config.toml
arch = "vit"
model = "CTC image transcriber"
dataset = "short English words printed on busy colour backdrops"
train_examples = 45211
image_size = 64
crop_scale_min = 0.8
horizontal_flip = false
translate = 0.12
tokenizer = "char"
vocab_size = 30
norm = "layernorm"
norm_position = "pre"
hidden_act = "swiglu"
mlp_ratio = 4
head_dim = 64
fused_qkv = false
bias = "all"
qk_norm = true
parallel_block = false
inner_norm = false
patch_size = [4, 4]
conv_stem = false
layers = 8
width = 192
positions = "learned"
init = "torch_default"
residual_init = "none"
optimizer = "soap"
beta2 = 0.99
learning_rate = 0.0029
beta1 = 0.95
shampoo_beta = 0.95
eps = 1e-08
precondition_frequency = 16
max_precond_dim = 512
one_sided = false
adamw_lr_other_params = 0.001
adaptive_grad_clip = 0.1
max_steps = 8500
batch_size = 128
epochs = 24.1
lr_schedule = "linear"
final_lr_fraction = 0.1
warmup_steps = 420
weight_decay = 0.3
adamw_weight_decay_other_params = 0.01
Rows from block 5 of a small CTC image transcriber, named by matrix and row number. Rows with one number belong to one neuron. Each number is 500 + 25 x the weight over its row's rms, rounded and kept within 0 to 999. All counts start at 0. Numbers have three digits each.
After each neuron's rows are labels from the 100 images, of 14976, where the neuron reaches its largest size: "peak on" is the class under the peak. Only what is clearly more common there than usual is listed. The data: short English words printed on busy colour backdrops.
# gate: MLP gate (model.blocks.5.mlp.gate.weight, 768x192), inputs 0-63
# fc1: MLP up (model.blocks.5.mlp.fc1.weight, 768x192), inputs 0-63
# fc2: MLP down (model.blocks.5.mlp.fc2.weight, 192x768, transposed), outputs 0-63

gate.616:453475462492517474502463481460484486471481492524529525488478517523473510511490513502496550462492482549501515529472494468497502536525557501503522509524522551522512523480505496512515479514490504
fc1.616:495468504570466481461531486471521483506507509502500529468496513526473503499445477479520462529471531496510507454467496516509482517460484456487496502495515475558538500482513469497489552508508469
fc2.616:467492474513493497470450520459454481483526516513506534488505530507455468511491493489506507497483451487547483544487519517528460502485502512451491526486509507532446496486527516479466517530521477
peak on: letter n

gate.72:497451487473449464513502502467477482534517497496534505524541479483496511557483519496502495501479498506517466506508497532495520506496480511534505497500494506528538484560515526503484515499498455
fc1.72:490492475508521472533508511458487512491496486492505494544476511534522510534467517504506529489457531466477524446503464505495503489517513527510468494482519499493468492500491493475507504501487489
fc2.72:505516509515515472534499486511504495463474486468499522499514544507458501487527459565520476492444516504462514513504470511506509479465519523508481490475484468507514522490463520513491533483472494
peak on: letter w

gate.32:504509506523471503482510477485514480480507536517499518494553486493503493519524482537505460486466524490547494523480518456487533541507496477520511512521541507501487539486503467490482498529543457
fc1.32:491491510523433488519495491456487502481507513496503502482543504513484502481474502516504462455515518501556480509496523531470473564554475472477506526471517487495528484499515461502467509486506495
fc2.32:513503488500479496492504563443474507499530479502503484506477516516465475467502503478525528493505500506519493495491464535529483533501504506515497516515491473482525479500526499490527450450532486
peak on: letter w

gate.92:534503480507509488453500523493537501476464533507526514489470506505534514437480511484546519496508544486448497500482512536487516493459491516523495458521528494517529522495509513535492446566539515
fc1.92:478497509470470499518459524476465475479494479513520523521474477541498494458523456480487535494517508499495493501486485536512487542519510522486513539477513511496417507515506483499484473530519452
fc2.92:481510527500485489531484505500489522485535492481528537482530549505517508484472534526508504500513490475502522489514527514498457513478457507522527530501476489553490489477508507486524500534536504
peak on: letter o

gate.528:507525493502470515511526528502451474482467489541505496525506511513481464518536484521485474518531511489496466517540475497520513507485458523504478499534469485485534520535492467515502510528500455
fc1.528:512531478525554500524520457545507500497490491517508502512460475487539531480469490521500507539538519506509510529496498520521552498497439486490441504516531544538500474511530511491453514523516529
fc2.528:487450501513500491506486509483482487476490481508475535493495461482484552506482507564506470533527503496505529510487511512482489506486467469495450549510506496540491536489508470517455496536530533
peak on: letter d

gate.225:491449440468543507516472545464483548487434494523513499502505498499535522499474485513475547517510469521474528493468482451495526484470513519528481531543525502497479472506469478515464490501484550
fc1.225:489505501520552495529519539494536495518497485521537448526480481490555514515469454527532512558510483506458509525482516476458520442503574555517487518517490524462490511503481478503511489501495499
fc2.225:490500509550465504505499521521486490522469492500514481506484469502535502514504523511544518543514513504487532486508472523539469459512513528504498526493493488486444492483492496456481506471526475
peak on: letter a

gate.363:508534486497512477536498527481500483504486460484510515511507477474526552504490496477476538484501516520514501539478515460502517447493513495524494532503530547495525529498538485474499493539519462
fc1.363:492510513470516520504476520491507522481545488515484510514505479539518472513517490533498505491517527496515506488483455512519488475517515473497461549491494498518470526479519506460518480495556462
fc2.363:489497511471506519515495528480458546452551453494536516502465493482502512473495492474519530503470510488537507480476483533505468497470508535459425517534518498504528514466539488514512494518513499
peak on: letter i

gate.438:497536491483537469525467501515466496525495514510523497524491516509482499551514456481494515499497499530442462494460563503493508490503493535527550472502525465460470485505477516480487503503485530
fc1.438:536454498510517467496524477493547497504496489524491425494534492511524521480523511500519499469537469494525513503523495506526551489487515532449481494498502520501484507523505490502489492518468514
fc2.438:533520489497511501563499484464514459486523518508504519516517495503555483489493479463495563475508482500531503531469523443499572545489533496526502522489504543499489512535505519501515506497474476
peak on: letter o

gate.454:533467499495509502458474492488507523432537554521479526424528505546507475453508496484456493514530514493524498496475535464471514488487531478490464495475517517510524507470493519504528546495494529
fc1.454:502521524487488506468487550487468498512506551517548488501509504466505487483481417530488508496482510507537477522495487563493511487477501486474496524500506510478547516578446493486496471519499517
fc2.454:480486532490502498531518484472468517501468453463510515525477502501529546541467477514480524509510513492531567479497480504505497467472477485505538498449512516503464478518525503512492549452515482
peak on: letter a

gate.106:528491491472475491516512518500477504501502569498504511520501519517483505490497527488484451523512485507547470495482470515506494531448504489473505500525537527567504464483486488452525515533470499
fc1.106:461497531513503516477542466486490449526475446517508484467508515519502508507513479506462481508491510483483527516520503536511500506474505495503507505468502475498486525483531496491520502489510513
fc2.106:485494517497481490491533434542503492540475558478524498476482446509479495533532540503523441506470526512527482482544482530504524462478484463462478474438516496520456501492500487523499479514505531
peak on: letter w

gate.665:528486525492473522475477548465529501508507512502524513538464493523528463471492493533497492461515495500556510501473504483537503523545486478481483541530564505529465527463520477465491515457447439
fc1.665:506485504502483524524493539496520532504504516520507487537489487504536500481486475533531496489523459524524481516482521526526512493546450484465469540515548497532456514475525515465466496449521450
fc2.665:536530495548462479507516556497497513465501480507492499542499484480476527472469509496518505468489478490505520528510493538468471518551488525479452531506496492484487510490530499469467456479463453
peak on: letter w

gate.447:499511491498485510500528497513547509471482468498509479517486469487475474529479498535493528511500491487454551509498485497472468474488482518521492527519548492531466461494492489461480501495487481
fc1.447:544487536507461469484457491466479477488520505502472501469529504485510486475513450466540522470530526524541458504471536523497557524513497525501509499445522509475508554501489501513499468518497517
fc2.447:557526505494500477507500500480557504501496495470474478492486511501486499479553485495515481459502531476514498482487528544502505528530530488530522477473479545477501480508511464509530466492480539
peak on: letter a

gate.209:463465491483501483514514537535554505474466473499466462499496469506470465540516515526470485486470514467459527499505494507550487516512512524523470519514551480530490448517525514467475533542513465
fc1.209:463496455485551540484503494516478542498456502486546500501503509468454518514502506507467492507496483466462532506507456513462490496497487495466501504499485518553473448465504505481500524515506463
fc2.209:471461491527492510471472513514486508493461530478529499502500494479476542543473499514492533561515497539464497510491481510461519456461540497448471520521504460506465523502499518501459515478518496
peak on: letter a

gate.584:497528486518484454465481503476505451454519527494483553474508505511469465473448493478523493509497487512515529527480523455555504512476521514507514480486523500525505506492496531527506523464456469
fc1.584:486480536488475525492501513549515480504530486521479491506530472460533501529540473505510515492500534439510474543516509520484511518511470465448469554500475478482492498505510500528495504493518486
fc2.584:497505451505487468553540513527514507549477493463475494498512462477540524482501464473522537504476525496464499492485522543489489524493519511515506469536484482425516497432468446504540475489468495
peak on: letter n

gate.307:467504474546504507486529499501525547516463493521521473462530493491510486507512508499484479512489463521466540450502469488475450503488462518533506517474520475510452482500514546503509516502524525
fc1.307:458523466558521495507518522517523512480461480481523488481518489500498465518501524498488442480503471494487533491504479458491463497478486540492499503503526509481458522488536521509493508513525511
fc2.307:446483481484519514489490502517508481469430500492544527499505496497508499486480508501517517548492479516502493522465470491503472497466554501450525535558491491488526482472492477453487504481504482
peak on: letter a

gate.326:472506497440516484444482528486494478484490516476483458513514510494481486502499565469525473533528487473491497505484507487513465513493492473499477540531530517545508505499469465541498475529501497
fc1.326:451454479459465549536495504447506478512484476484551489499515498514488526509489496484503527464493478504519525488565474481494520487527497484484475481509461534462514484543451509509494505528512481
fc2.326:490495433477497504509527520496491503497510551525547518475520514495475541528521468460508490501486518532483501512493513503473517539517485509497495534514456502525474499476515491500484534521537484
peak on: letter d

gate.376:496506522519475515534518474491495484503555502522514520496493468497499514489531493480509541492494561504489515456454479463500491479539515482532491483494521531462537475476510518524497484503477524
fc1.376:509500473512490488500493444511474514472465491511497526482518490497502509496524497524457551484573520500506472487463488483523526449523481547477487521509516503500490561499467498482543521504513488
fc2.376:494533518508507520532465462473480504491440516471512500511510476482442485497487532459480536514504477506499447440494474516473490535492479536477506533496481464474495504499526503464477478514514488
peak on: letter i

gate.101:509475502536460489486550470505488507514504535532535488508559504513498476516490535497463464486464504505540461483509519493486507502493477493520522492544532513523540468526508475508471474489467479
fc1.101:497504476489564496552499494561542489500503443464531478490447506474493523485541471508516517490530497453490535498504467524475506454514529523513485492475508506450499499486487508478501516503505504
fc2.101:491440478461509474508510478564535525514498507483507475479515467483558534542522536499519484502494505487476488464510524511507514448468514500496474490505515515500487515494473464522502513522466508
peak on: letter w

gate.34:482488521493473469479492554466540527499520487466535478461509509495532503490495511540504491492491484494484527532517526489485469523528465531474477546484570491553471485473518470525480521475515481
fc1.34:489438509483465516526494503490473465433474520468547528506503498530520504494513466512495491491553470498523510482512497493447485533528498467479502511495504502530461538540521474526510528429499489
fc2.34:531525455496507485497529543460497511519492485501494510506518502533478527455480471472520533443509493464531474527503506529492486572484464483509475551518480460516510496486522489496516484469493509
peak on: letter w

gate.635:554484474516457495493485494510501501545476496494476476515565479498507489476513515503494495478492483513523467475501499482479480527492483514514477524553513492525565499509526490497533532497485456
fc1.635:508529503530510510533484507484507491485534528518492499470464469506518517498513488522505531511500481439515521511505492495476489478515503484484465471465509478511502519518564481502518519494534493
fc2.635:491465471488478446490489508537484515484500520487556467514528513503525503502499506538497492471512521494532491465565487493505481452483478481496516485489505523479515492485519490489501498494473504
peak on: letter w

gate.686:516505460492496515475530541525503501501489472502483499501506516491497514527502491504468536538528511520497491454537481493546557463502468504448501520516525507538485491468483459467501485479503477
fc1.686:476491497511532533474499512448504489463561536516501493501493522555502503481514437511466526488468488524504490484521533516530463528510508475503533494475511539461526500471480510488535480473508549
fc2.686:530555533514480476495492463496511469529514475489525500549514536526527497469532517475466541528506512469478486519464529513507490504483461489517514505469515519539528479490473536492504512481504540
peak on: letter h

gate.15:512474438505468517454484531458488483526508526541479464525480515491478487512520505452491474512484472508495521462529495474501514462512486489507521489516495480536477483470502516491523523502496478
fc1.15:500511479561508514480497525508459542523491525511471491508535477480496461471517472464481475509471487505500512491525513479526504454440538523532479501476538518420509493459470495490512501542491496
fc2.15:505508479495480510480512527503485504506468500519513485506507444448492489482513519442542542502502537483504485534475486505496531490460523515511528538497500503498463473478478517470507467534516529
peak on: letter d

gate.274:489538508544473554489509466517499522501512521520466508474559491508473496513505490504482523492500528483528496482485503511492522535500500486507494531495532466523548514456507465478504489488500459
fc1.274:480467522536467491489510463493491518514459513497541502498519494512494482525510491467514505508501503466495488476491554497455508492505447529459523514478505439470481490512506505474484503508480469
fc2.274:523550533472510497474517534474544446490484485526523500506501507493496455500488495494470462530498484519508514485489495478501515508470534513476547502482494484467462521486505490508496511537529525
peak on: letter d

gate.45:496484504526520488473516519501503469525480476530505488495508515526491515434520473479491478486447540458486502497514476522479488497497431466482528479483485481504510495478488511477524447485492539
fc1.45:495499501476506512527481503500537538522464531507456481495503449519516546528451478524480528499477463526487511482505533484550536514500526522516476519508581508486499488521467497521485565493455459
fc2.45:520498515465495492489500491490505528515460494521463546494560449533480504474514505518469502467463465512485491530522503516524548535562502482514472516488546480485541520501470443527499516507458487
peak on: letter u

gate.134:493528483506498532502506523500472469496438546525527501506498477516516501547482501494511457506483535503456512511493480484479484515505504508512430475518472491523490535546524544463475458495500489
fc1.134:534510482519510441497478501510488472515502504492491527500484469488502541500515528498513485470507542509562467534454527469511523500480482509475507472466468512499518509511525528539477491525465485
fc2.134:538527484499506496518486505537523476479528482506474505529493519519484482462480476514517477472484547480459462511506496513517533533516472501531547468485516505482542461500490517537512489506507496
peak on: letter a